Rows from expert 2 of block 9, named by matrix and row number. Rows with one number belong to one neuron. Each number is 500 + 25 x the weight over its row's rms, rounded and kept within 0 to 999. All counts start at 0. Numbers have three digits each.
# gate: expert gate (model.blocks.9.mlp.gate, 8x96x384), inputs 0-191
# up: expert up (model.blocks.9.mlp.up, 8x96x384), inputs 0-191
# down: expert down (model.blocks.9.mlp.down, 8x384x96, transposed), outputs 0-191
gate.66:502500493494504487526501502492497503652504521585500479500511467500467498496467501500500594502499500501501500502503497500502532500491500501488496493500514500497502503490500500504497497504500506508490502513500502564495508496500518495515498499502500494423485498507484511495497497355524503502501500501503496500497501412502534498498502482494504538500498498513496496506499501502500563510504481509495498501533498484500513500500501500503403499500514499499497499500538474495501501501501498496504504506522501499509498499495501526499499500508500476502513500534492475492506502490507493501
up.66:484503490502506490505500505494493502616512513621500482500514495500481500496470500500500715502495501501500501505507499499502532500503495501356500494500525505496503506449500498502497479506500505522496512516500502563499507497500508495502502485500493490419484496507497500498501497428524504506500500581503495499497536457503552497498501472484504558500493497510499499431499500500500505511505487503484499495524499500500526500500499500503470499500513500496497498498497477492482501500503500511501503506528500497506497499490525522495509500511498476506510500562490490500518500491508493501
down.66:500492496498496506500508495498487493523504483492505472507498477511515492495506419535496473533501469491523486496496514500493514468538489512516502556515467504532453506500538495525517513511503494493503513499418472478505505474505502482501501515500502484529503502493510494496438501448490497496446505418496525468469513513500503498448538500437497572474483559523499499469509479558474498479503510523503495490493507482485519499467504496502533499508468513531500498507469507593500519511516520515507453503499495502491503505521477503503480493499500502461499511509484484512506493478546479504
gate.67:500488495502502430508506500525491500503503510530499492487492503501496501500490469510499483500502500530502512504502567504499503505496502491527546499501498499499502502474490497483499501499502499500487514525489491511500501503499500501501503632494498499500535571499500487504496489497504503500494501502497507501497506500500572492500503499557495470510510500500489501484500494500499489653500494502509498499528497496501512498480507502500500499525500495479505463507485500501555506500511502508500503515457519498499494503502530562485486512451474493508586505514500500517499508548491500507
up.67:490501507498500478499508500504497500499503505522500506498496512508500500500496485498504522499497497511505501509499551500500495499502499498507447498497492506500499499469500500497497501498494495499515501509500494514498498500501499499499503537500502513564516492499501524501485496507501500502495502512497489500500500499500550500500497498551498513501529500497470501487500493499499500509481500502497496503514497499500470497500501505507465500511503499492500495507488495488495504513506499499499511501301535498500497500495518499494486504481495506471508502503504497504456549504504497501
down.67:504500500505465501495500531559500501500512492539476498500517497461452501487495461499537506620491511497490485505503446522479498549500499535492501490479499503410505502490492500498502582510418511502504500495505500499513547581501500499457504504511507505521489518515436494506500452461499502527507487500536500510536557493499498501514477509497499489497511496500529497502517502539526509499488477497506502524513502500497503481504498496493498494497485484501568483504501505504500501509502533506496496502440547501503499500525480496494491511503500504496498481506502500500501525502499395500
gate.68:506506499501502410581500506490501499531504503501499500500500542500477500500492501500501526500500504495500501500500498500501500500500501500875498523500497497500500502542500499501500499498498505500474500498500498499500502499496500497500500493500500500497492502499500573500505498501497499499501500479500501500502500503500521497501500500473499547500507492498497503503500504500500500497498500492502500502500500499497438500508501500499508499499505497518499498502502487499502500500500500500501461500497517497500502501500503501501498502472497507498504500507502500501498501503510500500
up.68:535505499501502449523499513499500499539504503501499499500500526500487500499488500500501575500500507495501501500500499501501499500500501501839498522501497496500500503543500499501500499498498504500480500501500499500500501500496499499500500493500499500498483498500500583500498498502497498498501500481500502500502499535500507497501500500481500651499509493499496504502500505500500500499498499500503500501501500500498464500505501500499508500499506497510499498501503490500502498500500500500500494500498515497499500500500387506500498502428498516499504500511502499499498500503499500500
down.68:494498498513497502506492495492501500476510503501493501504483500504507498510491506477499446497503501504522489536502504498506509492514477480316547498415497506498497493429494496486513499492503524517507501497504497502499531506496500421500501526490528492521480496492464500466484500504518515500495508495497507493489497505511498513487484501528500340498474455486509561381490495513516504488527489488496498556491519564498501503499520525497353496501511502499503491511512501505531482501500488492482501510466502495506482505531500501486483493472493497504503499512502501500496519507494502495
gate.69:476501502503530491510508489499502510505502506526500488501501466506512496499544484493501519508500498524537512500513516500501488493550494491483507507498507532501487509530496493502491509495498503505516510490499499505513500497500510501502387565499491496513508477498499441501506502482519502464489497500500497495483500596495365494500497506459502530500487519586500506504506515499497547504501498509507496504503501492502532499496502502502495528545497501486507501501514464502497476496506505503506521508490562540482496503496519506481490545559435498549527494515499500521502500484403493500
up.69:474501495489498342497500506503498495446491487502499494497496507500499499490470510508500454499505498469496496500495497500497504504480503500646429487500497494501500493493495509494492518498504513501556467510502501513496500500498499501497510516501505489572493522507499527500493499688494500509506502527495510498512488425506502507503500500551499496500491507483494495525497479504498463522502501497498504499499499568500544495481495492522537487448502500472496506545510554498497501499494500492499469500519452484525499493501492549509470485568543534499480500502501500504500503542523500500
down.69:508500491496502496501456489498496545497500501513503493500510493477498501496502496486500500504500494498499523500499479429500539499493498510500491502504505533377538499501503471501500619506499505497500498499491496500493507501502547482501369548501488487503463497498500501321494498501494538498503507506498500513495511563563496506502499500506504500503462491502501503500508499501500526498499504501511494498496517497500475500493501534498493503456512501500551492487511499428501444456497508505532501499500500509499519471499498519479499480493498500500500498468477491486483517486499493504
gate.70:495497508521502593443503482491495496314506498478505509509505493499460500457509499503476520496527484514499501498500527488494508501515501500476565526504472509494500498506500498514497491496499495505444531496502483504499513500500506497475507573502496501524478491507506527498501500647497497481512501469498501492498495456506491493500499524480509500499512472481505494491493504509501501493486509500529500498502500498491481501500501496490498486501502498513469514486506495494497500503500506480503497498496471545496500488496519493529500517521510497485500498440510498524471509480491493516
up.70:500504498503504428516504483511499505622498483499500495499512479497496496444478500498499503499500473500512503504511513500500507501494502500518532490505499496498497508488500489491501495503499500512504501499497499500502503500496500500500507502499500510513498499500499486503464500467501501497505500518499502501489501492501506499499495500586502503503528500514488501476500503504502499498500501501495498496504503465504491502496500499504479500512500499495499491500498514500497498528500499494500505512500553508502500503507512494487500512493502500500560502586499500501497511504498510502
down.70:503498493497506504494501541528506501499482506540515499500493497500494490481517550472499510498498500498500503500505454514504496586500500624479500487500502500500500493499492496498500500491500498500510492505507492493500555520500500500501483497512494504475498465525497500493496469502543501518501500503501504508496506501446483501503464494496495494509500490556501503503498511513503527498471498483502483498536489508484486500503502494439501497498608499505498495501500501495500504494500508500485495485464601501503478460510508512500502508492489493500498492496503506499500543492506501498
gate.71:493503501506503500498500501491502496428499501503502464500504527499501496502690500504501454501501499492523497498499513500498490500511499502498483495497500506502505498742503500522498489500498500495506500500500501487499498492500500503496496466509490500533503501501501530499526499511498500497500500431500496500492500488499441503501498511486499499498503489507483488569498489499498499500502501502496505491500496488499482500508499500500478498519501503501504506496492547499448501493500499486506440499509486499495507501502498494501500499512500481543500493520497501512519498496496504501
up.71:504497502501499642522502492498500504501525506500500521501494472500505499507439502501501451500500498506514501500498462499500527498502506485470496514501531504499497500448500507500500516500509497500495503500508500509502500517509487499501504530497502497499499534500500492501491500497504500504500499664500503501498500508500465484500505499484501466500462524503515505508500499505502498549500499498500499502502501498500498499502497501499499504505499498494500460473501450508508499500500501506494684489478494498502500504501532499511504505502499564467503501477501495495501501494504500500
down.71:500496499535491505522502509489517493501494514499497505496492516500521505503497492560512448502505502455532506502507501494503499498500495411501523498497517534514499503469507509505516533506504503511542497497496526492495498489543502493502499495502461493500501464532509503503481501501445504493490511483500460505497512525521490503502511530512520461502474574504531498497482494543475486508480503508501502549494543500506500494501499506530510506486504631514486501496502506505506502491529496499490556509507481500501507506502505497495503499497499501509495496496497491483498491489494501663
gate.72:643501493500500502487500502499500502494497497504500489500502523500499501497499499502500530500500499507501500501500492497497500502506503500283505430500535501497501500397499501498502497500500507504504504505501500494507496499501503501501499499500499500466521531500499443500500500525504526500498501530500501499483499537500700501499487499471500488503488552487569500498500494500499504497493500499497499495499500498499551501502500507498487502500506500449503501496500491496494504500500500501505486500490494499500502498501562530501500498506484495500505503505500500500460495500413501499
up.72:299500502493500500501499500508497495500503499495500507500499473500500498507493501500500511499501497499536500499498493500500503500490499502568466492499483502501497502564500500501499501499492502516499500499500500509500502502498497502500501502501496500492480455500502574505470500453501474498502500497500499501497501468499561497499500500499499514500499503515421500539500511499500512486505501499506500505499497500499458496500500512500540502490501498543496518508503503501542497499500499501500509499501503501494500502500464490500496502471512522518502498495500500500489504506526500501
down.72:475478498517487500483516496466444494629496561486495501477478492512522499498495484492487511465498501473501499505504500511474502516492492503412533585502505513507458459516493493498486493500509493508432473501500507499488501496498493511515499485488500568530482491493500510461496539506501506482509476532489499498515503505500500504516519532497498384411530476501462536490494492475527485493492474453501480507500501510499493506495489503480548499438517490475510517526494480496478515508499499486492492490537495512489507492513493514492534500522467491511505463454490564496503512459505537506
gate.73:465464490503572487487492485540498494424500515590497501500503506501518499508500491503508308493508492517504501512490518499510460497487508500425497469499486516503503499543500501515497555494494503496472497519497502504503496510500500500516499463500497491498506514500506503485516502488498500488500503494502513500509500507502489504496489500504499500502478498553500526495500506498500505567496501501499519495505496492504506499496499517499459486519508538495495437494501515488505491500501496494502523497429467516500478476501498509531514466456550521548511497471504488487492490483505580500
up.73:482501497499501588466501459504500500497500492505500500500491506499500512515496501500500501497502495502502498506495466496502508501503499486440500506502488500502502495508500506495496516496506500498500498503506501509505473504507501512499500499500493498555525501497493580488497502495466499501504501454500499500497501529502425502499497500504506490500457493492497498522500499498499493532500499499509508503504503438501489499500562497501488498506494501510501510486499500493515522498501499500497501501473513501495501497501496505505503507438498506483498500368502501468504502504451500500
down.73:506526476557501499500496457491471499500500504500500503499500525522504506488482489497505458512470500481530485466502502495500500488523514458499476511500503501516485502504501501489506506498460500498480503552540511500492498494549501508525467502498497518502490505458511503504479495501383544490479486496498485498466490523502516497500500495500501495518460528514497513548496498500504501445504468498532487496523498582488493499500490517506509444464523510452491501488498500526497501497507503504508440500504461500499501498502519518500501510500471499498543497455497565498500487490496511544
gate.74:581490508500492504494493474494511512437626502389501557501492497499502512500496511499497492502499503498533501492502527497500489505486500491445497510497500509499500499522500503497499507501516511500505502493515507523468532523500495502493497535485498493519480510501499621500493504492500497505497500501501517503489500655494503489502503505427501494499495556483502486512500494508488525514500497505506508486501500490497512501491510500485516491476498498517534521499508501503430499496497499526503505498503499501502500498501512503498508500504504476431484498505529500424501500485500499499
up.74:457502487500500504488507504501495483489479499528499460495492475504507484497493497504492494498504481502491494502500470502500556501500498500565472485501510512504504499434501507487500502501491476504500502504497502499523469482501495528506507483511514499477634488503501472498512492500498500499504496490501477498510504350506512503496519498532500474502499464500485512504500534499510473545512495497504488501497500505502481498509498501497493488552502503490445443495484500500533503500502500477497514498558505476502498499510498502504498501507500521535502506512485501507503493507545503501
down.74:493511501507438500493510491538531517474512558461478499505454507567512494495498428478508467445464489499543436512509504504576508485503503476493500441530510493547446506490500508455489499501492499490511505499490554510506501495559494489496501503495533498496499529499537600486500467495475506481433496500504509481510487517567487523481499505503505502485498480456548534497499499482476477502500501489482547511497508513472466451495485509519511467493508542489473497477484519467463500503548555485496512534528561496494495480495542500503489508500501502512506491500524515494499493506476499506
gate.75:512491504503494495475477502447503497485497515487500503501492487504502498492455501515501506500500501510551500495507460500500466495483502499550515576509495507500494503600499492476499510484503531497507494501501504487500509499498525490503488576500500493460364483499497551498502499501494504480497495403499504500499499489503520498503499499497506501486549492568497493377501526503500565504516500514502505500509498560497435504500500480499635499494489499508496489510519558524427482500501502496500464510541511498499502498493527502503509495473501499498492503503501494493498498501585491498
up.75:514494500501499503501496499482504499482499508493500501500496512501500500497494501500501596500500495498501500498500501500499471500500500502539558502504500507500498503512500500489498499502500513499501498492490500495501501495500523497504491506496501502457472498499498493494504495496521504496500499548498502499503500493499505500500497503494503501496542505517495493467501507500500505502499499510501506495522502499499460502499501490489555500494486500488503509510506559515431474498500501502501456521559511496505500500505519524495504500500500491495494503506500500477497495506549492498
down.75:495534501509490516506501503501531460479499496518461501508503451508549497494548466531527564475436504491491518494500507523499487516460500499512512495532496502540459508497490502484478501504471523505529514498500517573487491497503594498502499499507498515500495534496503505478507517528443502521496503508499496493514479469514511489499500503510495502491498503494449497498484501515518467490479500466505508503507502539502518502581454451427500500434502563513491500516492491473402515500520475502509499503528436500503518557503498498452504434500498486444528514491505496521493492498494500513
gate.76:489502503500499500507498497580532498380500500500499535500500497500500499500493498499500447504500496508503501500501485500500498493499500503475524488507499490499499533439500498506511500501499504500531502501501500500501500501482500503500501512501496500538495501502499256497499500528502502496500500500502502503528501482501507502500503500521563517499531494503480501448500502500499504502498500502519500500500501486500462501496501497501501498503504502496500498504495500503484500501494499502499472500506491499501502503503653500498499500674499583510537502510499501499476498503489500500
up.76:449502504477499501492498491603501498489497499500500550501500492501500499498496498499500436504500497505505500500503485501500499493500500502479527532507499493500499513387500496504501500501499504501558501501500499500500500498499500504501500439502496503567496501500501349495499500528500500495500500502502502502509500427500464503500500500525543521501548494503482501484501501500500505503497501504537500500501501490500442500479501497501495499504501502491500499506497499503461500501497499500498478500505486423500504500503711512500499500658500532514557502508498500496502496501489500500
down.76:496516492513498498502495512505492507448488500473474496497506519521499496520501489488493496536507513510507533500505422528546510523518503482492501496535573516536517516518499489509522507445484499500504497467480500496488504505490499502485478479497506497528506505502527499500488493419508521503499498490522507434493514518512494497516526500523501482502500500499508497483458501459500502513499500520505526509492490402495472502516492495469503514488477503487496502512495530499491496505513501495487499504492504503438491513491466537500492508496485513500488504560552498501493493502501505508
gate.77:454500502499500570515500505496502500404501512499500509500500497502500501504493515502501506502502454499499498500495530500502500503500500497573523498501500500500499500673501500498499498500508507505506493496500499499498504506500497500500498503500509499435473501500499492500495501514500499501501500512500501500499498503499500497502499499501505667501496501497479495501501496499500500522500500500505502486500500504500396500500500503500515502498497501504500497499503510502510497497499503500496512502499473510534497500500224500500500502499499442502497501591500499485499498500489500500
up.77:493492500500500513522500523500501500483501581496500509500500488500500501500498499503502534502503476499500500500498527500503499503500498496633500495501501499499498503692501513498499496500504510509509497496500498500498501498499499500500499504499512499458491503501500452500493502497486500501500500498500503500496498488499504496500499501503500560500504500500464497505500497497500500525502500516508501503500500501499445500501501502499524505498493500503496491514502505506526496499500503500500502504498493509511499500498193498499500506496497465501498504500500499498539484500487501500
down.77:514506488531510501477587496519507498552519464513497491488560504497498505513499458501485517493452512517478509489508485457457523526492503511473521506500519491472512522484492493527491504529479483494499500484506469487496469510491500541468491498478426505498528550505473518472442504515484524494506566461502491531476499496499497507495461501499488516424521510487494503500526506525502505505508508471489502544524498506491505540456451455490524493472504489496520424486501533495496487492480488533558490492510535502518508516497513498494495480479519515509480521497502496542512516492489454529
gate.78:599493493509502601484510490500499499461496488509502496501553482496515500497479494505497504504503438492503504514502575500479517503500500500416578490503514499500499500480497499499493522504530500500420498472500500509508489359499505506523476507502495506485472504499500499495494509534499501498499505506502505500508487560499482479506485495491497468502443497609532499517500504505500483497501498495508500492538495482503490502510496492514492482495495496500491487495499436499500483499496557481507458491485529466481499482507498499473502603447488506524497500450500510514510515494502496500
up.78:548496534474499609509498561495497506484498497469503527500512559500500506490491506513497521500500499495474498503496583499491501495503461489628531663501499501501500506560499483517483501500505507500488499489499504498515499491513500509501483498523506518435502493497500594500518498510510495511499502552505497500495500532500554490500499501494494453463480508500508497443497500505492487494496498500496502494471495500497422503501494499495516499484482501500494532499503514509472495500499535501507496479489477501496507491513497500499500494522489498510492500620498507464503498512548502500
down.78:455465441522444439493497504500499473500466521496503503500490519474474495505467557501500500488492501498510509521522508476430502499519500470500477501498453497502501508497501498608500500499439495536504517501514504515501501465497500500506489474504500502538507496483488498459498501443492505495498500486492459505500484499541498497496499505578497500499503529546507491505506451497502497500662496503500479476501499500497495524433500448489501500500412508502507502500497500502497451501500497535504497500502499498504492506590479512469478500503501526483498514423500503501541499500462493498
gate.79:456483493500503520506501496527616495396499502515501502500487438501498498500464499564499490499509506489492500507504496499494455486498501500437533519504495479497507499536499492506504494500508522496486509496489503513510509501498503525490499500490490476503498507504498512506498498512497494497499501526500496496511500454500508399500499499493491485489503509492447491521499529500500510510509501502489497500528498499500502502499500488497487499494492501508503499499516470501523509501487494499500593502511464485500493499501466505540500511493463515498507502522498492561499514497495497499
up.79:472504507497500366497499462569500498521500498462500502497499500500503501506496461501501523498499494504498500499500504498501502519486503485674498503503440500503500479459500500477503502500494498507502501507506484519498500497501504507480501500503524498561489481495498497494488501466500500492509500498500500500498503450499503500499507501551502634507507501499470497610500506503502487509492500507500498494499500501508493499503513501504487484502498500510489515504496498497534499506506498498502574497524525498499498494503471496496500501554523500499490503498500499491500497502511508500
down.79:526502500501500502451454407504475496500502511483500511500495500533498500501535501500500509633500502571501501500567513499501552495493500493500453501547445476500530502491499500501500489492498476500501500507537500486517500500460500502554502486503500479502503504496500555500501500500500500496520501451500500513499497453500499500500499463500471537524510504501527497540546577500464494502502501516500459500500488502496500488497500499500500499500499477457497457514499488500507500503492499501494499499500507499447500500504502493539509495500500501500494500498579492502502500500501626478
gate.80:496503502499503533381498500511510501494500494487500504500500497500498506481489500501497451499501497502493500500497516496499500500500491480478312511502494513505499499499496491500502497500501518498563493501500491497496499500500499511500498506502500498466495497502500603499456493498492500500501500510509501503499496485503516498505500498460500491502497501469478500498499506494493474503504480500509499501501495577497491497440500500505500481506494498459497513497502503498460500499511500498501496476498498476505499500501533477521500489495527543503495500476500501507508519501484495500
up.80:505498492501500499483505502486491501516500497508500492500500529502498495508498500502503512501497504497511502500513480503504488502511500502502502504495505495496499476403505502491491501498501503500484503500498508502503501499500496494505500489497498501511488495499498346503498507530508500508500499498477493500501505502500437504496499495510499502497499508516530501500500502499503510562497499499493501498496500450500532502514499498497497503493498502539506515520528494502520500500499500502499684522514500510499510499490525504494499514557497501496505499515499500505505498502500506500
down.80:505453485527499496475494501499461483505501492497502514500512500500478502516500488505429503486478515481508514511505506494471507529512521420489497501482510480458496492497501484467479500475500488491498498499493504492503489497466507509507471452481480523539532506492475523482494523493476520440491499522477502499484491495501505524485481488499404496469524532496482530500505477358507474487506476501511497495517528518504452554507496474499486505520495503506501488489492440505503502468496497425517503508498492508524468511494496501514521496528499452497495538518496511504498506494499442469
gate.81:470483495552501500451501499490498515492499498503500535502499501496501501494621474498503499503500503497512498509509503499498501498566496498505574493499513499490502500536504498484500503498513501499506507510500500495507499466488499494499499473501492498494500498504502372502506501403512507500498500470504500499496506495500418496502498498504505479500507499501477497499500505503498504471500504497496516511553500480498396502501502444500461500537501506375496445482510493526499465502501502498502547517472457495516499501500490491508502487497479505512495485504500500565508502495382504498
up.81:373499501489502482497499502509498501518498508499500500498507528497487500502325499507506386498484524509500499500500497500508499500478500500502526542502497503497500497525499486502496500495514503501487497491499501466504496502500503503506498531501489483558500582502498469508543500497512500499500500577510497495500499504495496503497504500528502495500534495493482500606501498507501504493505499501499503499504502502501503500498497519502617522474504498508506509483502498500437502505495499496500446492501453504500510504499508508484499501440495507494527499515501499535554499490532503498
down.81:451573511498499501511475496502460500462509484491507504500447433495504504503447500476501531413493488501502515497494508465499491512497498478500512480488488484490495478475499519490502528525499497502498525498501504556501489460511516505470512596568475493529472502486521504504492500542442483516495475507507504507502500510508500503528490494505471548478555521557502482505528513504498504526499597544495500511482498497493529484525558500498484498502487498500502502493518500572522492486536486501496505524529501422516500470522502487479501575483519513502494450498496464500491476496542497481
gate.82:507501496498496499498500495490501481511503499494500503500493518502506499501512499498503490499480528493496496499507500498508497500482476501517556567499541505500502500487498498502498497502501501498536509497492500486500521498500534504504502416503500500502513510493499521501575500514500499516497497489495500500493504383506498479502494505525501478500506537501540491295501505499500543500499476508486508471498500506498449501503494499499473493499500500486500520501498538523494524500500498504499492502498528497509509482527499502495523501522493483494470500488510502509549495491563500500
up.82:480503499495506551499509495497503500426497461508500496504505503500499501516499496508500514502511472502500502508497497502491509500522502495430490492501496488499493499423500504504502513497496506502507496501502495529502476499501495500497500509498500502490499499500501398499477506407499507495508502503500507501514499472500589502500494499488499507501541483480507502529501526500497466476498517473499499520501500514505529500503500499503487500525476500613503490501498477479546480500500500492518501497433457499479498501497513490482498500444485510500502501499465499501397499533463541500
down.82:513498500494511498500471511490509510500479503510533528502499502516531538491506500508492487516537497501461495484495488539490462496520546501507509522513465495499496496467502560496500504514584484538492529502474497462474480484500496500495472485499486478472433460506524514496497497513572524495495481508512523490499507494505499494477512498479499498596482498583497518493473508502504447503492513514472509497501510471494523487491513530546494506534504500513508475494473502596538409498501504505502504510451519504497527494512514485505522503500492457489511513493488488429496492514515517503
gate.83:514501519502498632506494502504501493470499525499499498500496533500503504502531500499496456501501517499499494498501452502497459500501476503519500514486498492502500502382500499522500483500502501504500482418501500562500507496501507516487518493500502497494536494499499643497516491424449498508501499502486502501507494421505701497501493500433504502500500501529505500403500571501500501511500502495483504497496500520502570502495500494499513474501464502509500471498500505503456503500498497501496526500488494502497495500500500519505500502503516506480497500538497497490500493508484500500
up.83:510504502500500526506499492501500474507506504495503488500495500500500501466500497509501494500505506507494500471504502499500496497491501501503500460485499493501500507433501500512500479498503494507496463482500500526497508494500500500499499501498500495500501477499513573492499499508502499503499501501495500500504499503502508501501500500501500499501531504498516506498496624500505500547500500500500502534494509522504626500482500499498522466499487502508500488509500506503493498498501500495497583498492498507500501500480487496499500505501499504498500506496502498491487496511492500504
down.83:498507489503515504498498499498499499500426475501506509439564505512496535502498496498508500525514505507462527490520497496510495488514501519504490487508489524506521553542511467547480487509504497496499501497500474499453533523512500511560473490529505454489499488506499493523519507500392559487506509488532500503483550484497510501500508450498504499500504489514502634505506507513503493533455508466497515526525484509539527501459510532503491524500502494512512479473500512485562490493515480512502468496479497502498535496496499501492492511501475506518488524499548507552482499494510511543
gate.84:445505495500500493510499494506499499510502500498506511500499485499499498503513502500499484505497502494506500484506499510500502499489460506402470501501514494497496508326502504500508495480503497495490506508496502503500494500496501498496504503494495500501527498506499483505513501504500502503500500504499496503499505498501495500500492500506499520479507500502498506517501499501506516505500500501505498500493502500500499500500515500501471500517505509503497469483517512501505529501514503508502501500500548515500500500524498502496500496502463500498505502508500499496474501500494502500
up.84:506500498501500372428499492500498501490495450499500530500500492499500498500526500500500531504498497496506500499504501506500508501527454503462470427500509507497497514354501507499515495499502499499504502502499500506502483491510500500500501503499500501500500498501499437501504500496500501502502500483501496503500507599499500498500497501570493466489508501503516506488500503536503503496501500500506499496494501517501472500509512499500484501502502505514488488491511507500495517500525501527507501500510572531499499497523503494496499499502405521498401504489500499487452499485501504500
down.84:513533511522518490516500490499500486471517509497476509499503531505557502536409456506542517502497486489409471552488511512497450480506504496488501479511523529519503497509503490499487497506476512487575495502495499472500501514481485427502496497476487496521501418545504487510499511499498496477469506501466478454490505488498511474545494508456482505554467473497500486499504543487509443489504552467507483511526500500499462513520453546502502485494501500468516500501497503446475569516502548474479532523495484498521502501442499493507571485498501493498466505496493494479508505539465499504
gate.85:498495510496508557477483496490500489468499514498501499496501466503498502478509497492499495500513502503444496500499545501501500499492497498336511463502488497507512505487500500484518499500500496515475508499500501518491506504504505502499517500500499503519484500502504500502473507503503501501501500496501552497514479481506513501501500497575503504504485499498501491502502495505512499515498502648505452502510505502511617501495500501500502458496489498548500505522504482500481532500483502427498500514500533482519468501500502544526499501501512464497503501500487504513496504499501495501
up.85:500500499491500349508492498498496495504493469495500483508511474502510495379490455507500516502508500509500500499499584503500490498497478500502502449500497484504500509502499459520501557479503502499517488557498504532475501492502500495492488340500498497512503526500502462500500506499492494497494500495497507499500499538501447506503360474496499451504504497496473501482500498500506507506501497506499500500559501512500550502500499500502514481491503501458494501508519505498499485502500500486496482513489486491509503493506525505521500499500498478501498503410503495521510504467500501500
down.85:501501501446498496500489546484501501518497505500500497500468504438500504493520501500523500501501501503500501476500479568499499501498508557500508500500499498491503501500500501503485515501470464518469434500501613503464500500503498499478501483492498500498501502500526500490501500500500500499501500501500521482558531499440531501518507500498523485505473499532494499497500501503499500511501512520499480500500502500501535498502514538473508500549499499499502503513496533500531452513500500540429500500484500500440500471497499431517500500499502526500504499500501507689500501374500510491
gate.86:513500499497500600457500491493508507361469494491500483500507509499493504497468494497500492496510507496500494505489525500498512506584489484473486500506513505500519505451497507477500510499500501511499484450500496523486499497501506501502528509521514501517447488485507537502500497499493505521521501553491501493508485485501516503499479500558501499507472499500536499548500503526499510491483507499549507487494495505497476504513480500493501509487494499500518478474495490501506498501500511507504509500496530462495498496512525440500498485471505488489499501493498495491510502497500495500
up.86:503496500516502524501500460507501501502522511505500503485500502501502501495533503500498567500501502481497500497506527500509497509504494500493485513499503502500501505509500499498501530504497501505499498504499499502500510502499500501540478439501504532501499490501500656504487499473501500502502499499496500500500500491500480496499579503489502507499473500503521500686500448500503497490488500508500500500508500463483515499528499500499556498515495500509501496491501514477498502500499501500502540504500492509508499500499499490484502503540509502495505501496500506487499490496500508498
down.86:500507499498542500500418489502477502472487496493490551543470496540574500500500497480505501499500522500500500514501500500508502503509502473460501474505499532513501476477503487490500500501526501518497501544503501521505503493500549546500496478505498498499506501491501509501432504502444500500490501479433502497501489500508501475498500501517501476544499548512547463532459456503511502495471500512499501536500494523507500503491486497509501500472469503504434469460501495504497475521502438497474502501536493527498494524498500501479499498500502499501518550498505500523499511533510533510
gate.87:496498498494500453484498508549500496415483494502500512500506488500500501502550499504501431500499495501496500498501466501499501499497498500486500450500503496500545499500500501496498486493501500497536528499494497504501525493500500500505509499496499502478479493498500481500506530453495496501500501500496503502524500448500553498500499498499500498507526490500468507488502502490500496503502498501508499506501500496494466502500500497501505509498498499470498490507490527514444506500499499502487507501500502498501497500491686510508500507402502474501520500478512496499493505514600494555
up.87:473503500503501492376501502517584500495501499503500503498500499501499502500519499499501559489498494497483499500505509499502500520503493503471475409500477498496502454493503501497500465508498498503508503500480493507501502503497503502500504469524500501490484490500500593492501494486500499500514501489494501501500498538500425466501498499531503586494519502494485485495501507496499483498499488502498498502502500481498409504500501497501480506503499497400500530515495512500488503500498499504514623500445506503509499471490608511503499503595507500477497498490505500420494499507466500517
down.87:555432492500492500497498499491496495519499500502467500496495497500506496495575498488499507503486490500501502501499523500520501498516498495473498491535502480519512486501500505500537495501499494495500494484458506498500530584503504495502501492499529499494523578496399496495501409503496500505495502494555499500516502504499500489495473470568558493502504489489500531548471528499505508545502447493502504501500437505465497496514504504488495482427500501395489490509500495489436502504502497505502499452487502523501492499397511500508502501498501500494498507507507499542500501501511497501
gate.88:488500500500500577500500524502497500392501472500500500495499503499500499500482500500500471500501499488501499499499523500500499504502501500554685467503498503500500500547500501500499491500500501501498498500500500501502488500510501500500500502500500500476496496500501451498499501481499498497500500501500499499499499471500362500503498501517500469500498503499504500447500500501500500503501500500501500499502500505501490500503500499500571500499500500504501500499500510500541527499500500510500501501491501499500500498501493496497501498446524529499502501500499501499493502498478498500
up.88:518500499500500497500500470499506500540498536498500499499502500501500500500526501500500496500484503511502500512501488500502502495500500500443306536496500494500500501469500482500502512500501499497502499500500500498498535496492500500500501501500500501503504504500499505500500500516500500502500500500500500501500502556500687500495501499468500518512500499501497500523500499500500499489499500505503500504499500489498517500498500501500448501500500500491499501503500495500479486501500500492499505499497481500500500503499503504504499503584475465500493500496502500501557509505537503500
down.88:482500460501453501487443507489466502360489487502537512457499497509523507500479494492499457502482500481503482506507509506503498499499492491527491529533539500506529484500481478503474531486500472536486500535495508500491504489497476560544507540489493513507505484506501469491486497495481513509497453523553508493500569480464498498509472517516552511563507511501497536608465500468505494500500455459492485514537497519498491501495498515505503506468554494464493477528494493498488509503519501503499488483501515506495486498491494516500534489500504463504502500505500520508522516552488518555
gate.89:493487498492507433394501485488500525519499501500500499500500448500495500509455492506497504502504503501499506502499484501504502501496502500620457480501500492500501497496501491486496506500499503514497498496497502456500503487495502499500500580503492498518493469499500496505457502502499503496498500494500509503493502487501496492499500502563499532503530497500510502471500546500501500498504493495501500500495502498504536504496503500500481491508508502523496490508492491496494508500502499580500436498513531504535498504508595466499497499527501608518504500501501497500496505500498500501
up.89:521502496500500375462501503497500502510533503497499505496501501502499502495506496510498518500502500500496501503450470497499487500510501502607437504500488499499500499489501498486493502501498505500498500510494501480498501500490526500495506515500492499507443486500500509496499499620502500492500501581499500500490500498501579491499499500541465529501597505504498495472500509498500499479506509498503501498496500567500490501465502502512491513506531500530493506507500496497492495499500497505507537500509478480506486499501515495497499499510509505509486499504495497502473502485537499503
down.89:498493504489479498505496498497455544500504563449556497489520500500489497517495501502497495574493495534420507484497516492480503495503450527496499510507504500461489501501498471506503500526510498499500500483497497500516512506389500465492495500493499483519498494506498478503496500463507501504502499501499502500500509493457499508531499493528501529501501504494418502503521473536503501485481495502408502501487512503506463523397542499483499531517496497495534529500501475499504533468490500482503501508500500483502534473500493477500523497503501499500484501504502471497503528431504489445